A small CTC audio transcriber, trained from scratch.
Model: activation quick_gelu, num experts 8, layers 6.
Data: 39062 training examples, 28.5 epochs.
Rows from block 2, named by matrix and row number. Rows with one number belong to one attention dimension. Each number is 200 + 20 x the weight over its row's rms, rounded and kept within 0 to 999. All counts start at 0. After the name is the row's rms in percent of the matrix's.
# v: attention value (model.blocks.2.attn.v.weight, 256x256), inputs 52-103
# proj: attention output (model.blocks.2.attn.proj.weight, 256x256, transposed), outputs 52-103
v.181,105,206,238,210,197,193,223,180,208,204,208,213,189,214,226,224,189,179,210,221,214,230,224,219,218,216,210,208,195,216,173,177,159,153,206,203,213,193,235,231,237,207,210,179,227,200,177,189,244,234,199,217,177
v.182,095,190,200,218,205,179,194,188,200,205,192,201,196,220,189,205,194,199,215,179,220,181,173,221,189,209,176,191,196,208,180,179,176,161,217,214,236,144,208,214,180,183,214,208,213,183,224,150,204,160,217,181,231
v.183,106,216,207,194,203,187,200,186,223,192,190,200,169,206,208,211,234,219,185,221,179,209,219,238,210,202,198,187,153,209,202,194,221,214,207,214,208,209,179,156,169,197,220,202,204,189,183,207,204,213,189,224,210
v.184,100,185,218,196,217,201,207,186,202,229,195,202,170,226,199,154,176,220,194,199,252,185,222,199,185,217,179,228,202,232,160,182,205,209,216,207,181,222,204,199,240,207,205,201,174,215,200,227,208,181,223,174,230
v.185,098,192,185,203,224,211,184,216,191,161,179,209,225,195,191,218,149,207,183,192,196,193,195,198,198,210,233,182,198,233,190,185,166,226,202,193,180,191,249,205,235,173,200,157,216,192,195,236,199,168,193,229,170
v.186,099,182,151,209,210,196,172,190,210,173,202,201,206,220,207,184,192,214,201,183,227,209,197,225,233,206,181,190,178,189,180,212,223,188,212,192,188,181,193,223,224,204,238,202,147,224,185,235,204,216,220,224,202
v.187,096,180,196,196,231,208,209,199,180,217,221,194,211,204,183,222,149,188,209,209,190,164,198,172,218,209,202,162,221,208,216,187,204,238,181,160,223,198,194,213,190,182,197,191,174,210,229,244,217,244,194,231,181
v.188,101,197,205,198,203,165,166,210,178,239,212,187,163,204,172,206,224,208,205,195,213,187,204,217,197,209,196,204,215,234,210,195,170,178,222,155,222,160,205,227,184,176,169,197,211,186,181,184,169,220,167,224,205
v.189,093,203,167,233,155,207,225,216,213,198,194,197,153,186,199,216,184,200,195,212,221,183,176,215,221,231,185,200,230,177,192,194,202,182,191,208,208,217,225,197,166,175,183,193,172,169,214,190,199,205,206,220,206
v.190,102,250,203,215,174,196,229,184,214,207,183,167,240,181,217,227,170,199,216,184,232,194,225,218,192,206,212,209,169,201,202,178,202,175,209,200,201,191,191,214,195,196,196,213,162,193,205,195,259,188,213,198,189
v.191,099,186,189,211,167,248,179,208,202,190,182,213,204,223,188,213,183,207,198,181,214,221,239,194,185,168,239,222,177,190,172,185,234,224,225,197,185,155,213,198,224,200,205,193,192,208,198,185,211,173,197,216,213
v.192,094,192,195,192,228,206,183,203,210,189,172,204,202,224,205,169,244,220,177,181,187,201,176,194,218,198,183,226,222,196,206,206,215,172,173,231,204,169,244,175,184,199,199,177,211,223,182,202,228,179,213,203,210
v.193,101,186,239,171,233,191,193,227,204,216,246,187,180,219,187,174,234,216,168,235,220,176,216,205,197,212,211,215,199,196,168,201,183,209,207,166,195,190,212,204,204,155,242,220,194,192,185,210,228,215,194,216,204
v.194,090,183,184,179,243,184,213,243,214,185,199,205,246,224,228,189,195,207,227,185,224,182,218,185,203,196,173,190,217,199,213,177,184,192,208,168,166,212,218,182,190,190,160,162,211,231,210,191,205,170,197,208,210
v.195,100,206,192,165,184,222,229,191,200,186,220,202,234,171,206,231,178,197,200,219,198,187,178,198,222,227,200,176,240,183,197,208,177,231,156,235,163,192,195,191,199,180,202,211,204,211,189,198,187,189,217,176,180
v.196,102,182,217,233,172,157,151,211,197,192,212,197,183,198,211,192,174,181,194,220,204,221,200,207,197,181,190,221,195,165,184,197,163,170,209,184,253,212,158,211,173,205,215,198,194,152,220,193,195,203,213,196,175
v.197,100,171,177,228,230,196,188,208,191,172,218,193,175,203,239,199,206,220,227,192,200,211,215,176,209,183,196,201,188,224,209,207,193,209,188,191,185,181,193,208,206,190,266,189,205,201,192,214,209,182,213,210,155
v.198,096,220,189,187,166,170,190,176,211,194,183,188,176,208,201,220,203,182,184,189,200,241,182,234,200,181,202,202,181,156,192,197,230,182,192,177,181,218,204,200,162,222,176,189,217,240,201,207,242,234,197,166,167
v.199,099,206,225,184,169,192,199,208,209,173,198,182,203,221,197,187,237,186,196,235,209,232,187,218,218,211,228,196,157,213,215,189,209,167,207,242,175,191,193,223,166,168,231,203,199,180,209,202,217,221,176,203,208
v.200,098,197,197,232,192,199,191,183,231,222,171,179,206,207,186,205,214,211,196,205,169,164,150,210,172,220,199,189,181,211,203,224,190,201,204,232,223,196,191,166,207,222,218,231,210,189,196,190,238,190,191,219,245
v.201,088,191,233,202,224,230,221,216,183,199,210,221,194,223,191,208,171,200,231,216,199,201,191,215,222,222,194,198,196,185,186,180,192,206,207,178,223,235,184,204,168,213,194,180,186,210,183,181,181,218,199,194,154
v.202,100,183,213,188,193,207,194,208,214,227,212,214,226,230,212,170,206,190,207,205,187,181,196,211,195,217,171,201,233,215,193,215,192,202,180,198,238,176,173,196,215,168,211,188,180,186,201,206,198,229,205,172,201
v.203,101,194,221,194,166,209,206,192,202,192,197,220,194,190,189,193,190,194,190,201,216,217,189,214,230,212,193,187,183,218,201,187,206,239,185,201,187,140,209,221,236,170,206,213,216,184,215,189,180,196,187,188,198
v.204,099,192,179,179,192,204,212,227,185,192,233,210,196,209,193,228,213,227,214,178,203,160,226,214,173,217,226,203,197,161,198,193,206,222,190,162,203,225,200,154,187,213,193,205,165,200,228,189,214,217,206,212,190
v.205,091,207,204,176,212,186,189,211,210,213,196,195,172,206,213,171,223,196,177,190,200,192,194,198,195,218,194,184,203,226,217,213,186,213,208,208,205,199,187,218,180,210,178,185,231,221,229,234,173,182,194,182,216
v.206,095,203,193,166,190,204,205,220,221,173,224,203,196,192,227,202,212,198,192,222,209,193,195,174,238,218,204,206,212,230,203,208,204,175,204,211,197,148,188,178,212,162,177,192,194,206,190,209,202,162,208,175,204
v.207,108,187,207,206,202,166,202,218,217,186,223,201,185,214,194,163,180,192,191,183,234,198,181,226,237,246,198,229,200,193,206,207,149,224,244,239,171,245,227,215,207,230,222,221,180,187,184,197,189,171,238,197,196
v.208,101,214,202,179,210,210,197,203,190,189,209,166,172,186,193,208,181,194,191,210,201,180,188,182,201,201,199,221,175,208,184,222,192,202,227,191,195,226,227,206,215,233,176,235,195,212,187,202,238,203,190,199,200
v.209,107,200,209,214,228,197,198,197,189,231,174,168,184,187,211,200,163,241,202,178,205,196,233,188,214,180,188,236,190,185,222,173,196,179,233,231,211,177,186,208,169,200,172,188,210,218,218,213,219,193,217,200,213
v.210,100,157,212,208,200,237,179,182,204,220,208,220,219,212,211,241,205,194,200,183,224,224,225,206,198,218,181,193,168,191,200,226,214,200,234,198,213,211,182,182,187,206,175,205,220,174,244,206,183,201,226,200,185
v.211,100,220,181,229,173,187,195,206,225,203,202,194,158,168,204,236,181,194,205,187,215,227,178,221,204,212,180,186,234,229,198,219,178,249,204,211,190,198,216,234,190,213,194,203,189,226,184,257,202,203,217,205,190
v.212,099,215,177,201,205,196,217,195,215,227,205,219,181,179,170,189,191,196,221,218,225,207,195,179,188,141,231,213,204,193,197,226,224,153,213,184,229,193,195,193,182,231,225,198,241,192,212,214,183,186,189,219,186
v.213,108,180,203,200,222,236,233,174,182,205,200,241,192,134,243,221,200,181,217,231,193,168,186,178,163,198,169,194,234,252,196,202,208,198,211,196,202,183,238,194,221,189,203,191,206,198,217,217,206,194,209,203,225
v.214,102,234,219,194,203,181,197,155,216,187,221,166,182,207,173,207,213,217,207,227,167,195,205,184,203,152,209,206,192,210,226,196,197,191,214,177,196,236,205,166,191,187,255,163,191,184,192,180,190,185,223,206,197
v.215,101,188,214,194,204,204,159,199,191,215,226,232,184,203,221,223,212,218,209,185,183,182,196,199,234,214,202,176,203,204,161,225,177,213,186,196,198,184,173,179,192,211,232,226,182,186,200,220,159,191,220,209,203
v.216,097,222,212,226,173,193,200,222,189,178,180,185,199,199,213,217,193,191,211,183,210,224,197,195,184,211,162,217,214,189,215,184,197,189,196,191,195,238,188,182,226,184,240,153,233,198,198,186,202,188,199,179,207
v.217,109,224,188,173,166,235,217,242,233,168,184,247,198,251,164,223,231,217,205,207,195,194,198,172,194,218,202,183,194,216,186,203,210,208,189,202,170,167,201,210,216,225,182,201,215,226,186,174,238,197,192,175,196
v.218,108,215,158,221,187,226,197,230,187,164,218,220,185,190,209,215,192,205,227,175,185,208,198,191,205,219,173,225,217,197,159,215,218,205,203,191,227,190,196,177,198,200,208,191,203,187,201,215,205,225,177,190,187
v.219,099,183,197,208,192,234,192,197,239,201,207,205,157,231,201,174,190,213,181,198,191,206,192,213,167,206,204,202,203,160,190,241,216,182,175,210,188,127,210,153,184,166,242,225,178,204,215,217,212,204,218,183,188
v.220,107,185,192,175,207,184,190,237,188,186,230,190,186,157,205,242,184,199,214,204,167,186,193,199,186,201,216,189,219,183,204,200,186,198,212,204,205,149,157,219,167,194,202,197,203,213,174,232,230,190,213,194,192
v.221,094,222,219,175,188,225,163,186,202,172,187,188,198,192,186,193,197,213,213,183,216,227,225,224,231,171,213,196,222,173,197,202,209,204,206,210,185,168,204,173,175,199,191,197,182,224,184,177,204,213,200,175,198
v.222,095,214,208,209,176,187,182,207,219,223,208,188,215,218,177,177,180,218,221,194,217,204,215,203,189,198,182,193,171,176,187,214,198,217,167,180,192,201,231,216,179,211,198,169,216,211,223,189,200,188,217,195,206
v.223,103,171,191,182,199,230,190,184,209,211,207,221,223,214,206,194,207,170,188,214,231,204,233,219,214,187,205,166,190,216,187,181,198,196,154,199,185,183,226,186,179,202,210,223,180,157,226,216,206,192,207,201,232
v.224,097,190,202,219,178,223,176,171,190,205,196,210,208,174,188,205,151,181,211,230,199,161,209,249,205,200,214,188,222,195,189,235,192,207,195,212,202,209,210,229,182,217,171,208,189,198,214,205,191,204,191,198,220
v.225,102,192,193,193,238,186,203,189,191,218,189,195,234,213,195,207,217,198,203,227,197,183,172,182,167,192,192,189,198,225,207,205,219,207,210,190,171,240,244,221,211,204,178,196,126,174,180,198,180,219,200,239,215
v.226,096,201,215,211,213,182,169,229,204,231,207,214,176,202,216,186,236,198,208,208,153,211,217,172,188,203,196,223,185,159,176,167,220,160,179,225,187,199,180,177,184,219,194,211,201,210,157,164,225,193,192,229,216
v.227,102,187,186,228,203,171,191,170,217,229,207,153,216,203,180,185,162,213,192,212,205,200,188,198,165,200,173,201,169,214,185,220,204,214,199,221,191,216,202,183,164,207,226,207,187,234,199,222,188,239,226,207,200
v.228,103,188,192,213,219,211,240,186,241,219,219,166,212,228,197,217,165,187,197,243,168,203,205,220,189,207,218,201,216,176,180,209,206,186,193,218,195,188,200,239,163,196,222,175,198,254,219,182,177,180,256,205,193
v.229,099,226,218,197,166,210,194,229,217,191,182,195,219,219,208,240,212,176,232,188,191,192,224,145,238,204,160,194,205,174,229,199,206,179,203,215,239,196,186,204,199,183,211,207,192,170,206,211,187,160,188,215,200
v.230,096,190,212,200,192,195,134,166,235,196,203,179,192,229,222,187,185,182,218,207,201,184,191,222,196,175,202,189,223,198,201,223,197,210,214,170,186,240,192,202,213,212,206,199,154,193,199,201,185,164,217,219,212
v.231,103,170,237,198,193,241,179,200,194,226,225,171,179,161,189,227,215,187,167,192,173,202,218,212,216,188,198,160,170,205,182,178,208,225,215,181,234,222,233,223,176,178,185,180,174,225,169,176,230,232,194,201,193
v.232,095,174,200,215,180,208,227,199,186,241,187,205,186,227,194,214,216,229,191,218,185,239,222,222,202,207,233,202,185,177,235,212,167,192,203,205,206,177,178,217,169,205,176,193,208,190,196,195,178,201,193,190,188
v.233,108,224,192,197,167,198,173,202,234,204,239,199,189,177,193,184,215,197,185,190,224,195,174,193,218,205,237,232,168,213,176,193,201,198,201,198,221,193,183,220,189,193,193,203,156,224,193,210,197,203,179,198,234
v.234,103,180,187,178,223,206,165,190,195,246,206,200,210,193,186,177,197,188,212,211,213,207,206,193,201,172,191,193,168,203,195,205,217,236,218,209,212,189,222,193,208,181,216,211,222,183,187,185,199,169,192,261,187
v.235,104,168,246,201,259,178,238,182,215,175,207,189,210,164,222,202,196,222,209,186,181,229,200,197,228,196,215,167,194,190,225,200,195,199,207,194,191,180,229,203,179,225,172,193,234,210,202,158,201,179,184,185,194
v.236,099,225,200,215,227,224,162,198,207,188,236,194,196,169,213,188,191,175,192,207,182,179,196,164,160,197,212,182,182,183,240,215,217,209,168,198,205,225,201,176,224,181,204,192,210,194,184,184,189,209,212,200,187
v.237,103,182,188,177,192,204,199,193,202,207,231,204,196,210,178,213,228,204,235,196,215,175,194,198,237,169,204,207,167,200,220,199,176,205,196,184,172,194,218,208,218,202,200,224,214,203,199,188,208,207,203,250,177
v.238,101,188,214,216,220,176,161,186,218,226,216,209,230,199,179,202,218,210,194,222,195,177,185,222,227,203,204,200,186,182,187,232,232,206,196,172,225,196,195,206,209,224,208,172,220,177,211,180,169,218,210,175,216
v.239,094,193,197,184,196,206,192,186,169,229,195,202,220,212,179,210,172,209,168,199,191,197,194,203,167,199,237,193,203,138,202,175,202,183,169,196,215,207,192,210,192,177,205,237,213,210,178,175,201,195,173,198,218
v.240,091,186,254,205,238,197,226,209,219,201,205,233,196,201,162,224,210,201,202,180,198,223,227,203,181,208,208,209,197,206,186,189,187,199,165,214,235,210,196,152,222,219,222,208,200,183,198,207,196,170,201,186,211
v.241,096,202,194,181,223,202,198,164,193,213,218,175,255,156,176,199,187,204,199,184,205,201,183,213,207,194,219,180,213,195,237,197,184,209,210,185,177,216,204,209,226,188,192,199,236,220,198,178,217,209,168,224,201
v.242,101,196,212,186,228,192,191,163,154,219,184,243,213,184,212,162,199,192,161,209,211,193,176,214,180,188,203,197,182,165,200,212,202,237,201,228,203,199,212,152,185,213,199,218,217,176,207,212,195,212,188,196,234
v.243,092,220,199,218,238,230,238,195,190,202,228,198,186,226,210,200,192,176,221,216,216,196,172,205,191,205,235,194,223,178,212,226,217,204,218,208,200,207,184,212,233,202,203,189,187,197,186,190,180,171,169,227,214
proj.181,101,212,190,171,177,179,217,220,172,182,195,205,225,217,201,206,228,167,208,177,193,219,231,236,218,212,190,193,185,209,199,199,177,216,173,178,186,201,227,182,213,176,227,195,190,189,191,204,191,204,177,175,193
proj.182,095,182,206,185,170,215,167,184,221,205,184,214,245,203,239,193,180,214,201,220,194,175,229,208,186,190,222,219,216,175,199,182,203,175,210,210,199,189,219,190,187,211,218,204,219,209,203,218,187,206,221,198,192
proj.183,106,189,180,171,196,211,208,222,204,205,221,194,176,240,217,202,162,194,172,243,214,154,226,207,231,204,189,187,179,211,195,189,211,195,251,235,214,168,174,194,202,182,218,179,184,225,193,194,202,217,205,225,195
proj.184,097,233,185,227,214,190,191,204,201,167,180,174,210,178,192,207,237,222,200,179,169,203,211,218,195,168,206,189,192,225,199,229,183,194,165,198,194,196,215,231,192,221,234,207,207,180,199,194,189,180,188,231,233
proj.185,093,175,191,217,223,196,194,188,187,232,219,210,180,186,174,201,214,205,179,185,208,256,226,231,200,193,210,204,202,179,215,236,212,200,189,187,180,214,203,214,202,195,162,201,185,164,223,192,185,172,184,230,206
proj.186,101,207,182,227,174,193,190,182,181,215,190,231,199,175,204,185,213,181,207,189,209,203,207,186,221,197,239,245,198,193,197,241,203,205,179,216,169,233,201,191,236,184,193,199,175,211,190,218,194,171,209,203,205
proj.187,093,207,233,166,225,197,175,188,193,204,198,190,203,205,199,184,183,168,212,236,185,195,191,163,199,220,191,213,181,210,226,207,203,201,203,215,174,224,220,238,212,214,204,196,225,214,230,173,228,177,220,158,226
proj.188,106,173,192,186,190,210,215,187,221,188,231,183,223,195,194,214,183,225,191,179,195,193,202,214,191,243,216,203,236,179,173,185,242,182,167,197,205,231,179,192,197,208,211,228,170,187,209,172,207,213,185,176,264
proj.189,087,194,194,200,182,223,226,203,158,197,187,195,231,180,196,194,213,207,186,220,165,195,217,196,197,197,197,201,226,167,210,168,218,195,182,204,210,198,189,196,187,208,200,210,201,223,219,230,180,222,246,180,182
proj.190,108,220,174,235,217,168,206,214,186,200,194,207,221,181,229,197,209,203,223,174,203,199,220,242,193,211,228,202,223,162,180,170,204,190,181,233,201,222,192,130,199,203,189,213,187,215,186,221,200,199,204,203,227
proj.191,101,180,210,182,173,203,169,162,210,185,209,184,198,222,218,191,207,195,199,165,204,165,208,150,211,180,189,194,186,204,210,229,200,179,201,226,209,208,232,219,207,199,208,213,181,178,187,216,203,212,216,204,188
proj.192,097,191,210,185,195,213,198,202,203,221,202,201,179,206,247,179,194,231,229,166,186,222,203,192,211,195,200,226,203,207,205,173,197,208,226,199,243,191,220,190,235,204,223,198,215,209,169,233,221,180,180,200,192
proj.193,100,220,197,188,205,228,220,255,207,226,176,168,199,247,181,201,194,197,211,178,215,207,190,218,193,201,163,211,193,224,161,226,174,188,217,218,211,220,176,168,199,225,197,169,229,182,198,211,220,194,199,218,170
proj.194,085,157,187,228,223,202,177,193,171,213,188,183,195,226,195,195,196,185,184,196,180,177,201,160,156,182,208,211,226,241,200,166,183,175,200,205,176,206,212,182,187,184,192,184,217,224,199,144,204,201,206,157,233
proj.195,096,213,199,261,189,211,216,204,180,246,207,247,199,177,210,217,198,220,190,175,160,177,207,199,191,208,198,216,216,201,211,193,187,208,237,174,189,221,172,209,236,199,180,166,214,216,158,202,187,210,225,211,185
proj.196,100,179,194,190,187,216,194,188,196,199,225,201,200,191,233,190,234,198,204,253,203,195,208,175,194,237,172,225,182,221,189,210,198,193,201,194,206,218,226,187,170,187,208,222,178,210,214,239,244,161,211,208,207
proj.197,099,173,243,226,198,186,209,224,213,211,217,196,183,200,183,217,208,196,213,206,202,210,224,189,184,200,184,187,162,204,215,229,190,216,216,179,188,225,222,223,223,198,223,198,220,194,213,168,197,212,223,205,226
proj.198,098,234,184,216,174,241,197,207,190,203,238,235,176,211,238,188,217,178,230,212,222,207,194,251,197,232,229,215,213,192,205,186,207,195,200,199,185,200,174,205,180,210,191,198,205,188,198,162,161,194,233,199,158
proj.199,099,185,186,193,192,167,180,209,208,224,202,186,171,207,230,224,215,222,174,167,200,186,178,212,186,215,175,217,202,212,198,196,233,222,185,191,235,214,208,211,193,200,250,196,198,192,196,226,205,210,215,204,202
proj.200,096,221,184,210,220,219,190,175,193,190,182,225,190,179,182,217,208,207,202,175,176,164,211,217,204,177,224,216,169,196,195,205,219,166,204,177,207,188,161,218,224,251,230,193,171,177,215,229,186,178,167,187,221
proj.201,092,156,181,186,163,174,209,207,208,193,217,201,194,234,208,241,232,207,183,219,206,212,221,169,195,209,203,205,195,180,187,173,177,200,176,193,218,198,168,189,174,222,220,200,211,175,207,191,206,188,234,196,175
proj.202,101,184,198,203,186,204,209,202,179,232,213,190,193,163,216,197,218,202,178,192,188,165,213,214,231,183,194,190,191,195,206,215,227,230,205,217,199,226,157,178,239,203,213,197,143,190,172,229,201,209,178,231,170
proj.203,098,179,177,225,204,208,223,195,199,196,211,214,226,225,220,189,222,210,180,201,226,191,209,213,191,223,217,205,189,202,207,253,180,208,232,199,190,219,188,179,194,225,178,210,173,205,233,203,176,188,225,211,212
proj.204,105,207,223,212,182,220,164,175,185,207,209,181,182,206,208,198,213,175,197,201,244,198,193,205,213,199,157,181,231,236,209,195,235,165,206,203,218,212,198,212,180,191,230,204,236,172,199,193,201,196,225,214,194
proj.205,092,204,176,181,194,216,181,178,184,191,199,207,185,218,202,220,245,238,168,214,206,185,194,209,199,242,199,208,200,182,205,197,186,213,210,214,194,219,162,202,221,174,184,185,197,226,157,197,176,224,203,191,185
proj.206,097,198,211,215,226,175,198,212,201,197,225,213,222,264,218,194,194,165,242,227,197,219,240,205,178,156,209,222,195,183,219,225,165,220,193,190,184,203,192,200,192,177,232,182,178,196,203,210,206,195,216,189,171
proj.207,106,184,199,181,209,210,200,187,198,250,178,182,206,162,164,208,206,190,174,206,151,193,195,184,186,196,206,185,200,194,189,196,167,178,185,189,228,213,170,207,186,194,206,212,186,203,192,220,227,196,174,173,202
proj.208,097,172,232,210,194,210,205,195,226,210,236,211,213,229,169,216,188,223,201,216,161,201,217,189,221,203,160,207,223,231,186,162,210,177,183,192,207,193,164,186,190,228,171,232,233,211,200,215,200,172,225,179,205
proj.209,108,224,189,186,180,191,185,198,198,208,195,215,196,221,216,199,241,224,237,193,193,203,184,196,195,224,189,211,200,221,203,202,169,189,182,189,190,145,226,195,199,189,223,204,230,202,195,207,183,212,179,196,185
proj.210,104,208,217,223,180,196,183,227,201,200,192,189,224,223,190,211,204,231,201,206,222,178,185,188,188,236,198,207,167,228,200,165,179,174,179,200,208,188,248,209,217,199,142,195,194,192,221,209,213,178,197,214,213
proj.211,106,191,193,184,219,252,212,198,202,223,177,194,200,227,201,227,186,205,198,200,223,186,189,201,185,239,239,180,191,200,228,179,166,195,227,184,176,199,171,210,193,182,186,192,163,198,185,158,158,220,227,173,224
proj.212,100,194,194,189,208,240,205,221,230,184,212,227,208,204,190,176,191,198,211,232,167,209,211,192,162,190,153,231,174,212,174,209,217,207,187,227,195,171,187,160,218,206,195,192,206,172,203,188,215,199,227,213,187
proj.213,109,152,203,187,173,195,186,217,223,192,197,206,212,221,204,178,199,194,203,205,219,207,195,193,218,181,238,197,165,199,186,201,205,205,238,182,220,206,201,191,182,249,226,197,193,192,212,203,207,180,189,194,211
proj.214,106,169,175,197,234,187,189,206,207,208,217,221,226,208,214,219,167,178,181,214,208,180,188,209,181,149,201,190,213,180,197,192,221,190,207,217,204,181,218,199,167,178,210,214,224,191,165,182,183,224,173,178,169
proj.215,101,189,204,212,191,169,229,192,223,176,206,204,197,208,155,192,179,226,185,203,204,190,206,194,177,169,165,183,213,157,225,208,220,192,196,186,215,204,191,233,209,162,213,187,189,158,200,226,177,189,222,203,211
proj.216,096,168,210,217,264,206,214,213,179,181,177,213,182,207,213,227,197,225,209,170,186,230,199,222,182,195,227,226,189,216,207,201,192,208,225,223,210,162,215,230,205,141,202,175,198,191,183,205,185,220,196,207,180
proj.217,102,195,210,223,239,216,195,183,217,181,226,179,236,175,209,227,210,203,233,188,253,173,199,202,191,189,217,144,207,202,190,225,193,180,197,193,227,203,199,183,192,184,223,170,214,170,184,149,215,220,199,173,192
proj.218,107,189,195,190,224,226,188,191,189,258,206,219,157,190,199,187,188,218,193,196,183,209,164,208,196,200,191,199,202,206,205,174,216,208,198,175,217,177,222,197,207,216,193,199,192,237,189,211,189,193,209,198,193
proj.219,098,210,173,229,202,205,231,178,195,189,219,217,182,211,224,214,195,194,192,212,160,199,182,187,200,192,171,222,151,233,186,221,225,177,178,183,211,233,205,198,216,193,194,206,207,186,186,209,181,171,218,216,195
proj.220,104,184,209,228,204,189,202,191,205,206,195,203,206,217,165,159,194,186,175,211,188,224,253,194,226,192,219,194,210,188,209,190,184,187,220,160,186,197,174,181,250,232,218,230,186,182,167,182,210,183,208,209,161
proj.221,097,200,202,197,207,194,228,193,196,184,175,214,197,176,187,192,195,203,199,204,196,206,202,228,194,220,157,219,215,226,215,224,193,237,152,225,203,239,210,197,196,194,212,209,198,187,183,204,180,221,168,208,238
proj.222,094,228,199,195,225,180,207,232,219,174,187,214,195,194,218,222,230,208,200,210,222,193,218,194,225,194,195,171,171,216,216,172,235,206,190,208,201,215,204,209,187,207,208,220,207,197,214,186,189,177,223,194,208
proj.223,103,194,207,234,186,158,164,199,205,188,153,205,232,209,214,174,225,160,218,213,183,191,206,183,188,184,173,180,195,194,186,199,194,209,187,169,186,171,194,198,225,209,199,213,233,208,198,184,182,218,192,212,205
proj.224,099,186,192,205,223,193,226,237,223,174,217,186,206,214,172,148,216,180,192,238,219,228,194,189,218,197,198,187,147,230,174,216,200,169,208,208,174,203,233,165,190,213,157,198,228,198,196,201,199,183,183,194,173
proj.225,097,201,170,210,191,226,160,200,198,203,178,189,183,193,195,157,181,200,197,211,205,221,203,196,150,219,214,191,212,206,204,197,203,200,168,239,196,187,232,223,178,166,216,233,235,218,195,209,209,171,192,189,192
proj.226,100,219,172,205,223,218,172,201,194,214,202,164,214,203,200,233,196,190,181,198,201,195,170,213,205,217,181,181,221,197,211,186,200,222,217,200,222,223,178,226,159,219,203,161,208,167,199,173,190,206,220,188,223
proj.227,102,194,235,183,209,173,188,219,203,195,180,238,208,210,199,161,228,182,178,163,157,206,198,194,207,203,183,189,195,171,191,200,217,188,176,197,214,221,197,221,202,192,200,196,184,178,215,198,193,194,182,189,190
proj.228,103,181,187,172,205,186,189,231,199,211,199,229,187,214,194,231,257,242,219,199,206,208,257,165,216,174,220,186,201,207,237,182,193,217,199,225,214,156,195,190,177,212,159,191,205,188,197,177,230,192,183,212,224
proj.229,099,205,204,205,214,199,216,209,199,217,234,200,166,204,187,208,212,227,219,180,213,215,214,216,224,215,214,208,205,216,203,215,214,211,180,204,174,203,216,212,227,227,205,229,225,179,194,165,182,187,183,193,212
proj.230,095,172,197,202,231,200,207,199,191,190,200,211,196,210,216,214,203,186,212,235,182,199,208,191,147,243,206,209,184,221,175,175,193,188,199,230,182,196,190,192,196,191,159,179,213,175,174,229,183,217,196,196,210
proj.231,100,192,201,238,221,204,202,198,219,159,193,197,207,211,203,219,190,173,156,186,189,207,205,208,164,207,196,211,205,218,194,215,214,181,216,235,183,153,190,221,205,198,228,196,206,198,195,237,214,206,218,203,217
proj.232,091,202,213,208,220,193,186,187,153,191,192,158,227,212,183,218,215,193,219,212,204,217,231,203,227,167,207,187,186,179,195,216,230,250,185,185,208,188,234,187,219,218,204,202,219,173,217,186,174,218,196,176,190
proj.233,103,176,195,154,194,194,220,215,221,161,195,222,204,217,213,212,237,196,170,163,189,194,234,196,205,198,178,228,188,172,187,199,197,198,200,201,200,157,163,189,197,182,163,187,178,217,174,209,235,184,209,183,211
proj.234,100,199,189,212,211,203,206,189,177,180,201,205,196,195,219,190,208,169,195,233,187,175,188,206,176,224,210,195,206,219,204,236,219,202,222,203,174,186,212,227,208,209,190,207,197,156,232,197,218,206,195,211,206
proj.235,094,157,200,207,200,214,203,188,177,191,183,174,207,234,226,175,232,235,240,213,187,204,226,183,193,170,217,199,233,197,206,189,193,203,222,237,198,188,170,192,262,191,210,206,236,191,235,186,202,192,185,199,246
proj.236,104,203,182,158,185,221,186,191,173,193,201,178,213,225,215,193,194,211,197,203,211,238,222,221,214,207,219,182,197,184,172,173,196,206,174,191,203,193,185,185,206,238,221,171,206,226,179,199,190,171,212,179,187
proj.237,109,183,213,165,198,224,164,227,201,171,205,225,195,231,202,173,179,255,209,210,177,237,214,203,177,238,174,214,157,160,224,219,182,204,198,196,174,222,203,218,212,218,228,215,185,196,215,206,189,230,192,184,212
proj.238,099,209,198,200,227,187,181,205,205,193,188,202,229,214,203,193,161,200,201,203,191,202,215,214,215,216,190,182,193,221,198,217,193,195,227,209,193,235,181,204,200,205,202,176,154,203,186,182,174,180,175,175,211
proj.239,093,195,218,217,212,184,177,157,196,220,244,217,226,224,183,221,208,224,175,196,238,251,195,228,231,197,201,219,200,227,174,225,199,177,194,220,207,183,236,189,179,185,203,201,202,207,185,199,212,235,223,194,183
proj.240,100,213,192,230,182,187,232,217,192,174,200,204,170,193,187,206,167,191,221,211,201,205,185,185,230,191,207,211,161,231,208,179,198,202,179,211,199,215,197,220,168,203,211,234,220,209,234,170,215,250,170,272,181
proj.241,092,214,195,197,197,229,175,220,195,219,197,210,205,197,207,181,201,174,171,204,220,231,188,191,173,226,199,209,198,241,176,158,213,173,184,236,204,220,246,201,210,188,204,148,202,210,193,201,176,248,186,156,173
proj.242,097,198,213,195,235,174,157,178,202,198,146,205,236,201,179,208,196,190,183,180,207,211,222,182,222,207,195,200,204,184,188,214,187,183,214,209,193,199,173,194,202,191,231,205,171,221,212,177,181,193,212,209,185
proj.243,096,222,193,168,203,208,167,206,182,198,192,217,220,195,194,181,199,193,193,205,213,226,226,193,220,175,174,191,186,237,195,162,180,232,216,228,178,181,195,172,196,196,156,214,216,220,188,187,193,221,189,173,214